config.yaml
residual_scale: 0.3
one_sided: false
adamw_lr_other_params: 0.0013
adamw_weight_decay_other_params: 0.01
Rows from block 6, named by matrix and row number. Rows with one number belong to one channel. Each number is 128 + 32 x the weight over its row's rms, rounded and kept within 0 to 255. All counts start at 0. After the name is the row's rms in percent of the matrix's.
# convs0: first 3x3 conv (model.blocks.6.convs.0.weight, 128x128x3x3, standardized in use), inputs 0-4, a 3x3 kernel for each
# convs1: second 3x3 conv (model.blocks.6.convs.1.weight, 128x128x3x3, standardized in use, transposed), outputs 0-4, a 3x3 kernel for each
convs0.42 101 [116  75 158 162  77 125 180 140 125 129 130 107 143 136 135 145 125 119 139 145 101 114  98 136 140 155 169 131 131 137  76 131 145 145 109 111  91 111 129 104 142 169  94 171 147]
convs1.42 108 [129 129 146 120 103  51 138  84  83 110 108 104 139 194 205 104 149 135  83 147 160 152 185 132 128 120  99 133 179 131 111 130 147 131  97 117 103 115 160 149 121 178 163 141 150]
convs0.43 109 [150 124  88 108 169 220 130 103 145 156 146 147 143 118  36 143  72  78 125 112 131 147 126 104  97 131 147 112 145 136 111 122 135 161 101 130 166 125 177 121 164 190  65 117  92]
convs1.43 099 [149 135 155 106  26 218  79 132  95 111 108 108 106 134 127 155 166 147 176 134 139 149 170 147 154 146 180 123 142 162 136 178 127 145  88  99 115  62 104  91 113 123 162 140 136]
convs0.44 098 [107 158 143 119 119 169  88 150 135 143 128  83  78 119 124 147 100  98 199 179 119 117  84 152 126 114  85  99  84  83 189 104  78 145 156 104 138 114 111 135  98 123 172 137 141]
convs1.44 101 [175  94 126 110 105 160 101 130  78 137 151 141 114 141 169  95 123 152 115  76 182  94 187 161 133 148 149 142 119 140 168 120 127 128 120 160 124 118 137  95 115 156 100  86  68]
convs0.45 086 [163 100  60 150 134  80 149  98 100  81 142 115 170 129 158  80 198 135 116 110 141  74 131 137 131  89 162 156 153 148 131 116 131 111 148 130 159 141 126  99 128 167 120 109 144]
convs1.45 085 [119 169 133 101  88 117 136 137 150 109 117 131 119 131 118 113 111 131 164 147 165 128 141 177 173 167 114 149 154 112 105 122 130 100 124 131 120 180 106  87 144 114  97 158  65]
convs0.46 120 [136 110 156 105 173 146 132 165 133 124 112 163 211 100 133 135 115 163 126 153 139 144  69 147 109 124 202 202 143 110 182  98 119 110 111 164  88 176 114 188  92 161 142  85 180]
convs1.46 098 [ 90 140 151 131 123 142  46 162 108 140 154 109 115 123 124 117 123 112  74  96  96  52 155 159  97 166 131 155 160 137 116 133 109 143 161 152  98 147 113 109 160  95 134 179 132]
convs0.47 093 [143 151 121 163 117 143 141 162 104 103 132 160 112 148 105 148 155 153 127 165 139 126 196 118 143 128 121  86 113  59  69 126 128 102 166 159 121 109 166 144 182 111 109 128  91]
convs1.47 112 [186 119 141  68 115 115 139  60 178  71  99  80 143 173 151 139 147 114 119  42 105 129 183 113 135  97  82 142 146 141 136 116 152 111  83  99 110 137 141 136 159 146  88 130  97]
convs0.48 105 [193 131  99 176 125  97 116 145 128 100 127 190  87 116 118 108 102 121 114 152 164  63 106 125 142 133 153  98 154 137 108 167 112 135 130 130  82 141 161 174 161 131 124 103 161]
convs1.48 103 [169  68 134 113 130 197 151 121 134 158 153 143 119 144 121  72  92 115  95 105  67  83 137  82  67  44 187 147  97 104 133  96 135 161 145 137 163 136 110 154 145 117 154 118  89]
convs0.49 096 [130 152 152 161 146 113  66 101  56 158 133  87 143  84  83 136  97  93 151 102 102 169 146 193 144 123 122 136 161 148 133  84  99 157 138 141 178 113 125 143 123 123 109 107 128]
convs1.49 089 [ 79 167  66 208  78 104  30 163 161  93 108 120 126 135 148 133 134 129 152  99 159  90 166  46  85 149 119 146 162 163 112 113 126 125 138 150 119  96 109 138 159 145 179  86 129]
convs0.50 104 [134 158 111 129 128  88 118  98  99 130 142 165 128 128 137 151 117 143 146 112 204  95  95  81 116 100 114 136 121 107 101  73  70 130 116 138 124 122 115 159  93  97 151 123 135]
convs1.50 096 [104 150 131 140 119 139  71 136 199 107  94 139 105 129 133  85 103 115 133 130 152 160 166 126  86 138  83 143  93 150 140 130 157 136 120 110 130 146 156  47 109 119 136 119 112]
convs0.51 092 [116 118 141 128  78 112 108 150 125 209 178 192 122 150 118  71 102  89 112 126 110  83 107 108  65  88  98 124 133 147 144 125 121 121 115 101  64  90 137 162 168 133 100  55 135]
convs1.51 115 [ 64 122  50 171  98 143 114 134 162 122 147 117 133 134 118 157 160 145 115 156 122  71  87  66 138 172  98 127 123 171 105 135 142  93  97 131 101 103 141 156 153 109 154 140 150]
convs0.52 084 [151 121 148 111 107 146 104 123 114  87  83  73 102 135 148  99  89 164 123 150 158 128  97 107 128 127 158 122 111 100 103 129 141 111 135 170  85 128 154 119 137 143  99 152  89]
convs1.52 096 [151  76 139  22 173 145 118 169 176  84  94 128  91 102 154 103 127 150 134 173 169 147 127 128  53  46 135 148 135 119 148  95  74 110 101 113 118  49 103 180 148  94 145 100  84]
convs0.53 096 [126 156 144 107 106 108 146 115 103 154 131  85 145 109 142 157 144  79  93 122 119 187 139 118 117 184  95 118 143  86 122 113  85 132 107 174 101  79  75 206 175 132  96 112 155]
convs1.53 094 [186  62 118 181  87 106  61  97 123 114 107 135 115 131 148 143 139 129  69  98  95 146 140 110 126 153 117 136 135 164 131 109 174 120  90 122  70 121 109 135 109 152 170 140 126]
convs0.54 099 [120 138 157 155 112  94 150 145 113 100 127 110 153 117 107 111 162 117 124 130 142 169 137 121 128 120 134 111 137 120 146 140 124 113 116  95 145  63 119 133  75 128 117 103 102]
convs1.54 108 [156  99 198 142 175 103 130 176 128 142 126 170 141 152 169 177 154 154 154  83  89 141 187 161  78 170 167 130 107 100 133 121 133 161  82 129 134 129 130 146 116 150 122 161 143]
convs0.55 126 [136 139  85 168 110 136 164 113 181 126 121 113 147 131 181 171 146  86  85 173 125 165 129 120 143 168 121 120  83  95 171 176 160 125 113 101 157 125 118 150 196 113 175 128 100]
convs1.55 094 [211 134 171  89 113 118 155 152 198 102  89  93 100 115 119 113 132 143  94 184  96 142 177 124 145  61 164 132 123 143 140 137 137 126 101 135 133 126  98 197 117 120 128 115 118]
convs0.56 076 [147 174 105 164 153  99 120 112 144 140  78 114  90 114 123 142 163 103 130 104 122  75  82 116  99 119  95  93 142  68 109  91  61  52  89  77 144 146 175 166 118 132 201  92 111]
convs1.56 086 [ 81 108  60 154 157 150 117 101 127 127 119 111 130 120 129 148 152  92 137 101 172 160 163 173 127 187 101 103 109 128 110 102  94 131 104  91 143 124 142  96 107 117  32 117 147]
convs0.57 099 [119 116 103  98 121 180 142 111  78 107  73  80 113 116  90 118 117 101 141 116 128  97 145 158 110 128 101 128 100  97 110 104 133  99 146 181 140  85 127 140 157 148 160 142 104]
convs1.57 107 [152 194 117  90 103 215 169 115 125 121 125 138 117 155 152 160 185 133 141 181  99 191  90  95 107 154 129 137 124 111 112 124 121 106 126 127 118  94  94 140 129 133 185 175 137]
convs0.58 123 [ 94 142  94 146 131 179 114 102 107 107 136 178 111 182 165 125 169 123 141  97 141 109 143 150 109 137  59  77 109 118 156 150 104 168 134 122 139 103 144  68 132 169 139 155 159]
convs1.58 089 [183  20 202 174  96 145  22 138 159 102 121 126  90 109 105 108  92 116 141 121 109 123 160  98 129 141 118 173 129 132 137 156 109 132 105 104 129 101 130 101 104 103 136 140 133]
convs0.59 108 [175 127 155 139 152 158 120 117 184 119 100  87 135  99 113 112 125 185 151 111 103 120 187 142 182 138 147 138 160 139  87 155 194 185 133 153 192 111 103 107 161 109 150 122  84]
convs1.59 106 [ 74 176 107 137 108 154 132 177  91  82 132 129 147 115 140 174 137 128 173 141 162 152 134 156  98  83 139 184 139 162 161 120 149 103  97 115 161 101  84 134 102  81 127  84 126]
convs0.60 104 [100 139  60  74 114 105 110 145 162  88  91 135 141  85  80 134 149 107 129 128 116 149  88 127 137 161 139 101 109 148 122  85 128 152 171 198 125 158 150  68  67  99 135 163 150]
convs1.60 109 [141 157 179  96 141  75 139 181  92 114 106 105 101 129 110 129 141 138  99 162 101 158 107  83 152 121 153 122 133 120 174 106 110 172 123 131 106  91 100 151  93 112 200 127 141]
convs0.61 088 [130 131 162 147 105 133 178 131 142 103  72 176 111 100  80 119 118 135 133  87 127 157 152 127 136 148 100 103 104 107 139 140  57 132 130 155 100 156  91 134 119 127 118 165 119]
convs1.61 101 [123 138  85 142 177 145 154 116  76 145 139 161 176 166 150 114 148 165 175 133 101  83 160  70 116  84 150  86 116 144 125 123 118 158 121 110 154 122 140 124 105  86 152 150 156]
convs0.62 092 [ 83 132 123 105 100 196 124 110 174 170 110 145 143 154 108 114 141 160 113 153 150 100 110 134 156 121 105 105 139 130 132 142 121 149 136 121 129 129 111 144 133 141 116 102 125]
convs1.62 099 [114 147 150 138 147 107 111 109 111  92 145 122 103 148 130 118 126 123  87 110  82 112 121  94 123 124 111 181 100 137 120 103  92 178 105  73 146  89 126 143 128 107 129  83  96]
convs0.63 072 [137 142 172 124 148 133 181 152 191 177 138 135 121 103 111 113 130 121 120 153 162 137 116 131 124 132 127 162 143 135 133 108 121 127 136 133 130 159 142 178 188 130 160 151 166]
convs1.63 105 [170 172 124 106 149 115 175 156  92 178 185 178 161 139 133  71 156 102 116 152 133  33  91 133 114 152  99 132 128  93 114 125  85 186 136 150 121 125 108 128 100 108 174 112 142]
convs0.64 096 [131 107 154  69  83 131 105  99 143  92 100 150 126 151 159 103 119 135 113 157 159 133 140  39 103 157 143  80  87 124 120 146 174 171 146 107 121 113  95 193 192 118 135 147 109]
convs1.64 096 [145 115  94  74 190 115 211  91 111 119 134  97 119 137 101  92 132 139  57 144  86 178  84 199 157 145 127 128 132 137 145 168 133 145 126 142 145 117 120 164 139 149 118 155 135]
convs0.65 115 [109 127 158 144 142 152 152 164 114 108 155 185 110 115 105 118 131 107  96 115 150 128 106 159 116 113 121 182 119 176 155 118  76 158 126 149 102 159 140 159 187 147 165 110 113]
convs1.65 107 [ 82 166 119  47 167 129 127 152  98 130 146 133 121 132 114 105 132 125 150  89 126 143 119 129  97 103 135 155 135 131 179 165  84 123  95  93 118 127 101 102 128 113 109 131 122]
convs0.66 082 [121 105 171  93 152 182 116 106 203 136 177 145 127 146 134 125 133 115 175 154 188 169  71 135 158 140  91 100  97 153  95  88 150 112  76  47  63 165 143 110 155  79 111  89 101]
convs1.66 080 [131 109 170 154 171 130 101 163 101 152 141 145 134 150 130 123 139 161 139 100  39  92 154 106  95 114 120 144 154 127 148 154 134 100 106 141 175 153 167 131 120 122 127 126 133]
convs0.67 098 [113 186 187 127  63  73 127 124  68  91  72  60 167  86  94 112 132 174 138 159 130 220 148 150 113 120 136 162 161 124  95 101 135 129 152 124 107 113 124 105 110  78 109  96 129]
convs1.67 094 [126 152 105  78  43 135 110 126 135 117 139 105 157 140 110 115 128  92 104 146 144 161 153 122  93 168 166 100  95 150  89  78 123 180 134 102 135 140 181 119  77 117 104 149  98]
convs0.68 104 [107  83 139 119 150 142 141  89 107 163 162 118 109  49 131  93 156 111 135 151 130 174 110 105 121 101 175 229 203 219 141 134  62 127 150 103 171 227 104 151 106 124 138 159 107]
convs1.68 094 [148 132 122 148 150 143  96 186 120 125 145 131 139 160 156 120 138 136 150 151 185 123 127 164 130 139 142 123 135 152  99 121 114 105 167 175 113 122 111 119 177  93 164 153 135]
convs0.69 078 [153  94 154 114  72 156  95 128  91 111 136 114  94 124 163  92 131 105 149 185 115 167 188 164 181 194 144 119 122 122 132 162 119 129 105 141 162 155 175 205 179 114 146 143 104]
convs1.69 081 [  9 155  79 148 107  83 144 144  78  76 108 123  82 138 117 103 143 146 210  93 155 151 148  96 123  77  94 109 152 171 158 157 179 145 130 123 131  80 131 168 103 110 111 123 101]
convs0.70 093 [173 159 154 113 197 164 155 124 165  89  95  73 128  84  80  96 118 115 121 130 178 110  97 123 142 106  95 115  62 118 109 121  68 173 130 163  98 175 159 132 108 109 121 122 120]
convs1.70 087 [129 110  92  87 169 153 159  43 136 118 122 150 144 162 151 136 158 151 204 134 107  31 164 169  90  76 125 145 124 100 115 126  79 128 104 105  81  95 158 136  86 107 170 151 132]
convs0.71 093 [134 117 106 119 133 128 130 124 159  93  79  61  80 186 194 132 130 133 141 115  95 163 125 134 147 136 138 144  77 116 153 160 153 106 169 144 100 129  54  97 155  76 133 228 141]
convs1.71 117 [132 146 111  40 133 106 124 169 115 125 177 100 148 153 107 120 112 118 128 201 111 148 105 108 221  58  82  85  47 143 129  93 148 136 116 159 157  85 107 145  38  46 126 123 142]
convs0.72 097 [126 145 121  76 161  90 129 129 135  84 105 120 112  85 115 159 146  73 125 114 115 161 128 100 116 137 140 123  98 114 168 129 150 136 179 130 124 126 134 160 164 106 181 155 101]
convs1.72 101 [ 97 103 114 138 164 104  63  96 120 139 120 156 114 130 133  91 118  99 130 110 124 132  95  61 184 144 126 115  93 120 136 107 129 151 155 130 147  55 162 127 124 125  78 106 141]
convs0.73 095 [133 118 123 136 137 142 148 120 122 135 118 149 144 143 174 187 125 146 116  93 135 107 121 142 101 123 122  73 126 128  96 128 171 115 156 153 112 139 141 125  74  97 113 165 165]
convs1.73 129 [189 133 179 138  99 181 115 131 108 158 106 125 137 150 149 156 104 146 131 147 136  65 113 116 144 142 131  96  88 161 131  96 132 162 155 146  83 118 137 135 138  67  95  92 157]
convs0.74 081 [132 115 153 112 107 140  40  84 119 154 146 140 124 127 127 144 140  64 128 107 129 126 153  89 127 105 106 142 164 168  85 120 114  81 107  68 114 142 156  95 157 143 136 112 112]
convs1.74 096 [145 104 173 112  91 140 152 126  76 134 132 112 149 141  85 114 115  91 160 132 101 141 107  85  77 107  82 124 139 167 189 168 148 116  98 129 143 149 119 155 132 114 126 156 162]
convs0.75 097 [117 145 105 118 131 133 118 145 151 148 132 102 200 163 114 172 122  56 139 175  92 124 129 126 126 139  97  78 149 187 150 102 166 102 117 167 187 126  32 226 134  91 233 131  67]
convs1.75 098 [172 120  93 151  99 120 161  56  86  88 132 121 122 137 122 152 139 122  97  93 120 108 154 104 156 161 103 166 141 147 131 107 167 131  70 132 168  82 152 169 135 140 124 129 132]
convs0.76 103 [172 122 110  92 118 103 117 111 101 180 165 140 111 106 100 169 116  99 141  92 113 100 140 172 112  83 119 180 202 185 145 131 148 192 109 125  70  95 105 123 119 130 101 150 119]
convs1.76 085 [111 165 114 130 133 133 144 215 181 141 141  96 131 120 132  81 117  98 149 146 148 151 122 167 112 214 119 139 126 141 147 142 139 142 131 131 132 167 153 124 134 187 107 146 141]
convs0.77 097 [166 163 181 147 112 126 142 138 126 141 169 157  85 136 140 144 117 136  66 155 155  85  83  86 152 159 140 123 148 142 104 106 126 146  93 113  84 161 117 120  45  80 215 150 196]
convs1.77 100 [129 177 140 127 137 139 119 146 140 109 104  87  96 138 102  93 113  92 172 147 115 174 175  86 170 169 154 133 149 163 107 111 140 182 148  92 101 149 123 122  96  77 134 136 169]
convs0.78 090 [173 163 133 137 115 117 115 131 121 144 161 170 132 119 142 153  76 132 131 131 118 116 104 120 132 122 134 102 147 103 162 128  98 145  96 105  93 110 109  88  68 126  69 122  87]
convs1.78 109 [149 152 149  97 143 108 167 115 168 126 164 140 112 139 132 115 119 135 142 160  74  95 149 154 148 114  77 138 121 155 134 133 115 115 119 122  98 131 109 121 156 109 119 110 132]
convs0.79 120 [117 114 116 110 132 136 114 113 168 188 138 157  98  98 112 167 147 119 121  25 104 183 120 168 101 170 145 136 148 128 113  92 117 146  91 138 188 170 152 125 127 103  61 137  47]
convs1.79 090 [168 147 156 152 153  76  87  70 169  84 147  77  76 120 129 136 124 124 183 134 141 170 105 107 134 115  45 166 118 163 125 101 112 133  99 169 130 100 138 113 212 156 162 167 190]
convs0.80 102 [167 137  50 138 123 109 120 167 138  84 126 134  94 110  79  98  86  79  93 106  97  92 152 112 100  97 102 163 134 165 155 134 110 137 128 155 200 173 142 124 102 124 136  88 144]
convs1.80 095 [ 55 103  81 170 165 151  90  97 138 173 170 110 131 163 128 141 144 145 102 109 104 181 135 136 129 165 155 153 156 122 147 121 151 133 113 166 158 172 136 117 116 103  99 114  92]
convs0.81 099 [183 116  92 146 122 130 122 103  93 162 102 137 103 126 115 108 149 110 125 160 151 102 172 152 122 119 132 102 101 142 102  94 165 105 158 141 124  96 149 142 127 159 146 141 127]
convs1.81 093 [140 137 182 139 166 168 142  74 133  99  99  94 108 128 121 109 131 129 124 116 136  49 146 108  85 146 148  98 127 117 188 125 124 125  98 103 161 159 163 103 136  96 131 173 104]
convs0.82 110 [ 96 129 144 146 102 136 120 119 138 155 139 136 145 170 109 173 113 150 133 173 145 104 103 120 144 119 193 100 105  76  86  89 118 159 105 119 101 103 173 162 139  68 159 126 151]
convs1.82 098 [119 120 119 103  81 189 197 132 139  93  77 104 127 110 139  94 117 115  91 132 114  67 200 107 196 153 150 156 130 120 138 139 144 139 140 136 120  97 108 121 149 126 128 116 112]
convs0.83 123 [113 167 125 198  87 110  80 111 122 142 152 139  89 147 121 125 112 116  94 105 211 100 133  99 156 150 137 142  84  89 100  78 147 119 139  97 131 111 111  99 143 131 124 143 187]
convs1.83 113 [108 116 139 165 112 115  95  96 175 151 145 145 132 138 132 154 146 127 171  60 178 214 171  77  48 162 148 134 146 127 121 135 160 106 132 129  89  82 113 134 141 139 130 177 134]
convs0.84 073 [138 183 164 130 142 161 180 165 163 121 129 123 142 104 119 156 140 149 122 135 150 147 128 132  99 101  94 130 127 138  93 114 102  91 102 148 171 140 117 155 125 149 163 145 161]
convs1.84 094 [112 130 133 144 135  98 124 148  80 148 164 165  99 137 140  57 105  70 169 161 178 195 146 171 121  29  82 111 115  90 104 130  87 145 133 100 168 101 131  95  95 120 124 120 115]
convs0.85 107 [126 145  99 156 120 115 155 110 129  73 131 149 106 123 139  84 119 124 118 111 208 135 152 119 116 127 132 128  96  80 153  92  94 188 159 110  57 120 138 109 186 146 119 139 164]
convs1.85 096 [164 164 164 166 135  98  58 144 110 164 122 127 164 159 130 105 146 131  91 129 154 129 105 146 195 102 152 135 170  96 129 146 156 102 160 107 162 120  98 130 165 156 136 124 128]
convs0.86 074 [114 138 159 127 129 175 137 152 175 170 104 141 176 136 111 172 103 102 150 129 140 149  88 150 133 109  72 148 103 112 167 130 125 183 122 101 145 119 163 171 191 171 114 119 133]
convs1.86 085 [ 82 109  51 187 104 111 214 119 179 174 149 109 156 155 188 140 139 131  87 126  76 154 150 130 147 114 129 167 168 156 166 136 136 105 124  95 166 120 164 176 102 142 227 106 113]
convs0.87 099 [136 123  65 160 146  89 133 167 155 139 149  67 130 131 111 160 128 108 108 129 142 111 100 159 120 122 130 112 130 127  92 103 144 108 114 117 164 191  54 102 221  94 144 153 152]
convs1.87 096 [109 154 130 155  86 111  89 192  98 129 127 133 104 151 130 112 105 103 162 169 194 167  96 130  99 177 128 117 111 129 128 116 133 163 135 144 107 148 117 121  55  97 135 113  68]
convs0.88 097 [157 146 102 108 139 145 149 139 172 146 126 148 156  69 135 140 109 137 168 134 117 147 119 127  85 156  91 126 140 128 116 136 150  72 100 130  98 124 163  81 145 139 124 122 160]
convs1.88 105 [121  69 155 128 158 119 100 127 146 155 138 128 133 130  97 164 163 142 123 104 190 105 119 147 137  99 118 124 114  73 178 133 116 105  60 118 138 104 106 134 112 102 101 174 116]
convs0.89 108 [144  94 109 110  75  68 156 144 137 148  75 196 124 118 131 132 153 114 118  95 152 169 157 123 110 131 125  77 119 133 125 140 133  90 100 118 103 133 166  86 173 181 128 126 119]
convs1.89 104 [146 124  52 102 116 173 152 113  80 144 137 146 121 127 125 156 164 130 121 112 161 126 119 193  96 145 143 159 110 126 155 130 154 138 128 141 156 152 163 134 178  82 179 149  73]
convs0.90 084 [143 158  82 132 148 127 166 171 127 103 120 100 121  80 101  89 100  95  70 135 124 132 109 101  84 118  67 155 101  83  66 135 106  75 104 126  87 112 157  98 134 138 109 102 148]
convs1.90 093 [115 121 208 231  92 117  32 162  94 150 143 130 164 136 121 137 126 131 141  99 111 130 106  46 116  97 209 144 157 108 134  84  73  86 141 132 167 155 105 125 154 135  62 119 118]
convs0.91 094 [139 127 128 129 142 108 131 115 117  90 123 100 106  77  98 124  86 140 134 131 126 134 127 119 121 161 139  89 133 111 168 206 140 149 153 113 136 174  64 175 112 102 141 115 154]
convs1.91 108 [158  85 121 137 105 123 118 161 120 101 116  97 126  91 110 111 120 130 162 167 128  53 104 140 134 148 181 104  78 125 122 136 102 126 111 140  82  80  86  86 101 152 137 164 178]
convs0.92 090 [ 76 134 101  96 139 130 139 155 173 149 127 116  87  74 127 142 134 120 155 131 173 140  92 144 105 136 127  83  84 114 137 116 148 129 144 101  68 143 163 162 166 110 186 107 128]
convs1.92 097 [126 119 164 103 184  53 153  93 170 117 111 109 107 127 101 155 140 109 125 133 158 128 136 110 185 113 167 120 134 144 113 122 111 150 151 156 134 136 144 126 115 148 151 128 134]
convs0.93 077 [ 98 116 137  97 117 142 128 125  67  83 111 109 133 140 165 161 161 139 147  95 120 141 112 154 139 139 142  67  53  59 139 104 108  80  75 135  90  87 108  80  77  86 107 129 118]
convs1.93 094 [136 122 123 103 132 131 158 120 138 166 144 125 116 111 128 130 132 137  97 130 135 101 110 144 128 180 139 109  90 106  53  82 101  89  63 143 147 162 171 110 116 135 122 137 118]
convs0.94 128 [142 175 114  97 104 141  94 148 145 108 102 107  97 194 168 119 149 139 103 113 137 106 132 129 157 148 145  97  93 182 162  93 135 109  98 150 139 117 148 205  92 125 164 114  90]
convs1.94 089 [124 149  84 123  32 238  86 191  88  78  71  93 125 119 138 136 147 156 138 160 167 109 135 112 173 124 133 153 130 144 123 116 168 111 110 115 164 169 170 154 186 103  86 138 114]
convs0.95 110 [108 126 165 132 107 167 147 105 100 121  88 106 129 105 124 175 132 127 136 159 141  71 111 196 139 161 111 140 122  76  64  56 101 108 110 153 134 153 140 109 123  99 140 169 193]
convs1.95 105 [ 79 147  81  91 109 125 113 153 111 108 105 128 131 137 143 137 128 105 160  88 110 200 148  95 123  43 148 137 157 145 121 117 109 116 139 173 170 173  92  88 125 137 133 121 119]
convs0.96 108 [139 150 117 120  87  77 100 140 124 128  67 105 163 139 109 150 142 151  94 130  98 144 121 128 113  66 127 116 179  84 120 107 112 135 136 105 102 101  34  96  99  97 156 167 136]
convs1.96 094 [152  91  76 135 169 141 125 123 174 117 146 140 102 113 138 133 111  90 153 148  89 152 120  78 121 155 116 122 108 118 135  94  80 156 132 134  82  95  92  80 104 151 117 144 155]
convs0.97 104 [141 148 106  78 137 156 174 131 115 131 117  99 134 140 170 129 188 174 119 132  90 125 118 140 129 143 111 138  88 156 142 125 131 105 117 106 122 126 111  88 112 101 152 145 124]
convs1.97 117 [126 153 167 123 178  80 124  91 159 127 118 110  90  97 104 152 135 112 126 135 112  78  99 137 142 141 111 155 147  95  94 119 131 148 124 134 104  59  76 124 179  99 200 113 167]
convs0.98 119 [158 108  83  89 153 131 111 149 105  96  88 107  86  71 145  89 110 174 153 104 155 101  15 164 160 165 217 111  92 147 107 130 139 163 173 104 207  95 147 121 126 132 150 163  91]
convs1.98 091 [188  29  87 151 172 112 163  48 159 145 104 134 147 141 131 139 125 127  92 123 118  89 134  63 194 145  92 151 150 162 111 138 130 124 128 180 137 140 134 121  96 164 173 163 135]
convs0.99 084 [155 130 136 114 120 112  91 180 147 141 109  77 112  48 111  82  88  67  90 105 104 131 106 114  73 107 120 144 113 167 180 166 140 145 114 149 104  87  60  88 127 116 151 132 136]
convs1.99 097 [105 103 162 174 103 202 130 122  45 147 129 111  75 109 122  94 121 124 140  73 143 115 116 127 107 177 135 137 144 128 129 132 133 156 133 134  84  84  70  47  40  97 119 146 132]
convs0.100 096 [133 160 146 124  91 123 176 131 179 135 115 156  92 137 127 124 154 150 132 128 124 104 142 112 171 214  97 118 140 105 178 136 157 138 134 191 116 143 121 111 196 104 111 164 131]
convs1.100 101 [158 146 159 132 124 196  34 135  89  88  95 107 124 167 161 175 161 113 106 165 138 101 124 170 106 164 138 191 156 179 126  95 104 114  59 129 119  67 146 108 149 119 155 121 115]
convs0.101 115 [152 195 118 125 179 166 131 167 107 175 132  95 123 164  79 129 136 111  99 153 138 157  85 125 109 119 139 116 135 132 114  72 109 123  96  74 100 172 154 123  97 122 124 105 104]
convs1.101 099 [162 124 114 185 123  90 122 145 129  67  98  80 116 104 118 176 137  96 136 105  98 128 129  91  91 101 118 127 143 121 164 125 151  77 126 150 158 138 157 133 182 122 129 167  98]
convs0.102 112 [ 74 144 108 104 101  83 174 115 142 105 113 143 190 143 214 143 133 135 120 189 199 179 117 169 130 149 138 129 112 139 127 134 136 138 166 133 143 164 175 142 166 112 113 122 122]
convs1.102 097 [116  92 138 231 146 133 112 184 101 103 129 118 110  99  98 114 131 113 158  99 101 103 174 126 134 124 124 151 167 114 121 154 168 102  80 126 106 150 107  67 200 205  99 122 185]
convs0.103 105 [154 149 162 124  67  79 120 113 112  71 107 146 147 133 164  96 137 156 135 138 147 119 146 122 119 130  56 121 135 119 131  97  86 155 132 158 129 172 178 131 186  95  93  94 147]
convs1.103 104 [ 70 136  87 190 141 168  66 142 127 101 106 124 144 153 141 116 122 114 127  89 151 175 123  67 112 124 204 137 121 173 147 145 133 105 130 113 134  99 128 168 121 149 165 108 138]
convs0.104 090 [132 161 116 119 152  81  94 111 163 171 169 124  86  93  78  67  93  84 149  90 121 150 120  82 133 135 155 101  81 152 106  71 156  99  99 127 174 132  65 105 106 106 154 132 113]
convs1.104 093 [ 90 178 135 169  92 107 154 123 120 136 138 128 147 112 143 160 135 120  70 127 127 143 178 119 180  89 167 119 111 137 136 114 157 104 117 141 116 124 152 121  99  85 157 156 143]
convs0.105 126 [ 90 171 116 105  96  80 208  93 142 183 126 127  99 124 160 140 120 153 144  98 194 140 178 136 133  70 172 188  70  77 143 141 211  97 176 153 147 132 170  89 162 130 118 112 118]
convs1.105 097 [100 191  76 110   8  86 127  46 142 104 124 108 123 125 112 131 136  95 111 122 101 151  90  62 146 117 106 116 123 160 133 125 150 142 146 164 126 137 124 156 128 121  93 160 106]
convs0.106 126 [ 75 118  99 157 119 140 148 139 175 146  90 155 134 118 152  96  92 124  94 185 131  91 110 139 151 103 123  81 163 146 156 186 147 119 168 108 140  89 139 133 114 152 169 140 121]
convs1.106 090 [113 146 138 137  84 119 133  92 155 114 129 109  83 118 133 100 130 126  97 102 121 106  98 121 180  90 127 105 150 159 147 124 111 129 125 143 125 141 140 132 123 149 147 112 145]
convs0.107 101 [127 138 130 117 113 126 142 139 157 138 119 101  56  80  79 141 177 178 139 166 141  92 109  98 114 120 145 160 157 162 130  67 108 144  94 144 100 115 147 117  65 141 116  44 111]
convs1.107 098 [107 119 120 207  47 178 193 165 128 142 116 148  96 114 131 134 140 168 122 221  88  57 167 105 118 126 120 154 158 143 126 116  93  92 178 170 146  99 120  99 142  68 152 142 144]
convs0.108 112 [181 105 174 116 142 114 106 127  80 128 112 122 130 115 122 141 142 105 105  79 104 160 155 114 113 163  92  99 110 128  78 148  97 152 124 127 123 172  94 134 137 170 105 137 119]
convs1.108 092 [ 38 110 126  83 170 152  29 173 123 130 155 112 140 132 137 126 153 124 181 171 168  84 174 108 139 158 127 151 119 119 138 136 110 143 100 125 206 146  97 162 153  65 137 163 155]
convs0.109 093 [144 152 129 142 131 139 154 136 191 114 112 136 127 166 133 122 152 139  75  85 170 129 117 135 124 158 134 119 134 111 147 103  76  86  97  92 124 104 137  96 139 109 178 159 140]
convs1.109 102 [140 104  83  79 152  30 164 161 116 121 150 116 115 150 134 117 115 136 132 105 143  97  76 138  83 153 148 160 161  98  86  46  83 163 137  95 171 156 135 125 171 152 123 128 143]
convs0.110 097 [150 156 143 140 160  62 105 134 124 159  89 128 111 104 118 140 105 135  83 144  90 173 157 101 141 171 150 204 179 133  98 181 176 110 132  85  91 151 135 153 149  56 141 143 120]
convs1.110 101 [125 121 154 150 117 144 183 211 132 146 137 139 134 125 131 151 140 128 121 102 145 157 192 110  91 127 142 123 125 108 139  79 149 115 157 115 154 110 147 130 102  74 119 169 118]
convs0.111 100 [116 147 142 132 156 156 100 132 143  88 134  71 104 131 111 159 157  90 125 142  83 143  90  99 153  55 140 153  59 106  85 119 126  98 104 124 121 125 148 135 119 136 135 140 101]
convs1.111 080 [ 88 143 132 153  91 108 162 164  98 132 121 124 106 121 138 150 162 153  96 138 143  44 188 201  93 122  32 109 133 107 139 142 142 137 127 143 130 172 158 161 190 177 134 158 189]
convs0.112 103 [138 127 133 133 125 120 100 137  68  73  85 151 109  84 164 117 145 143 184 146 123 110 159 137 129 176 186 113 143 143 120 111 178  96 123 145 110 161 145 152 116 187 110 120 236]
convs1.112 117 [156 105 147 167 125 111 181  77 118 179 114 131 155 111 128 111 108 128 154 115 102  55 117 126  95 123 194 104 139 142  61 115 128 147 124 153 138 138 143 108  79 153 124  95 147]
convs0.113 085 [125 129 131 159 128  82 152  95 118  80  77 110  93 143  88 145 133 115  87 118 139 127 139  97  64 102 104 132 124 140 160 213 154 146 139 161 102 129 128 162 140 100 108  71  82]
convs1.113 094 [ 71  94 145 161 154  74  87 166  85 158 155 144 166 143 163 115 147 161 157 146 137 160 126 101 146 109 151  84  85 163 123 130 117 121  96 121 118 142  93 122 177 111  91  94  72]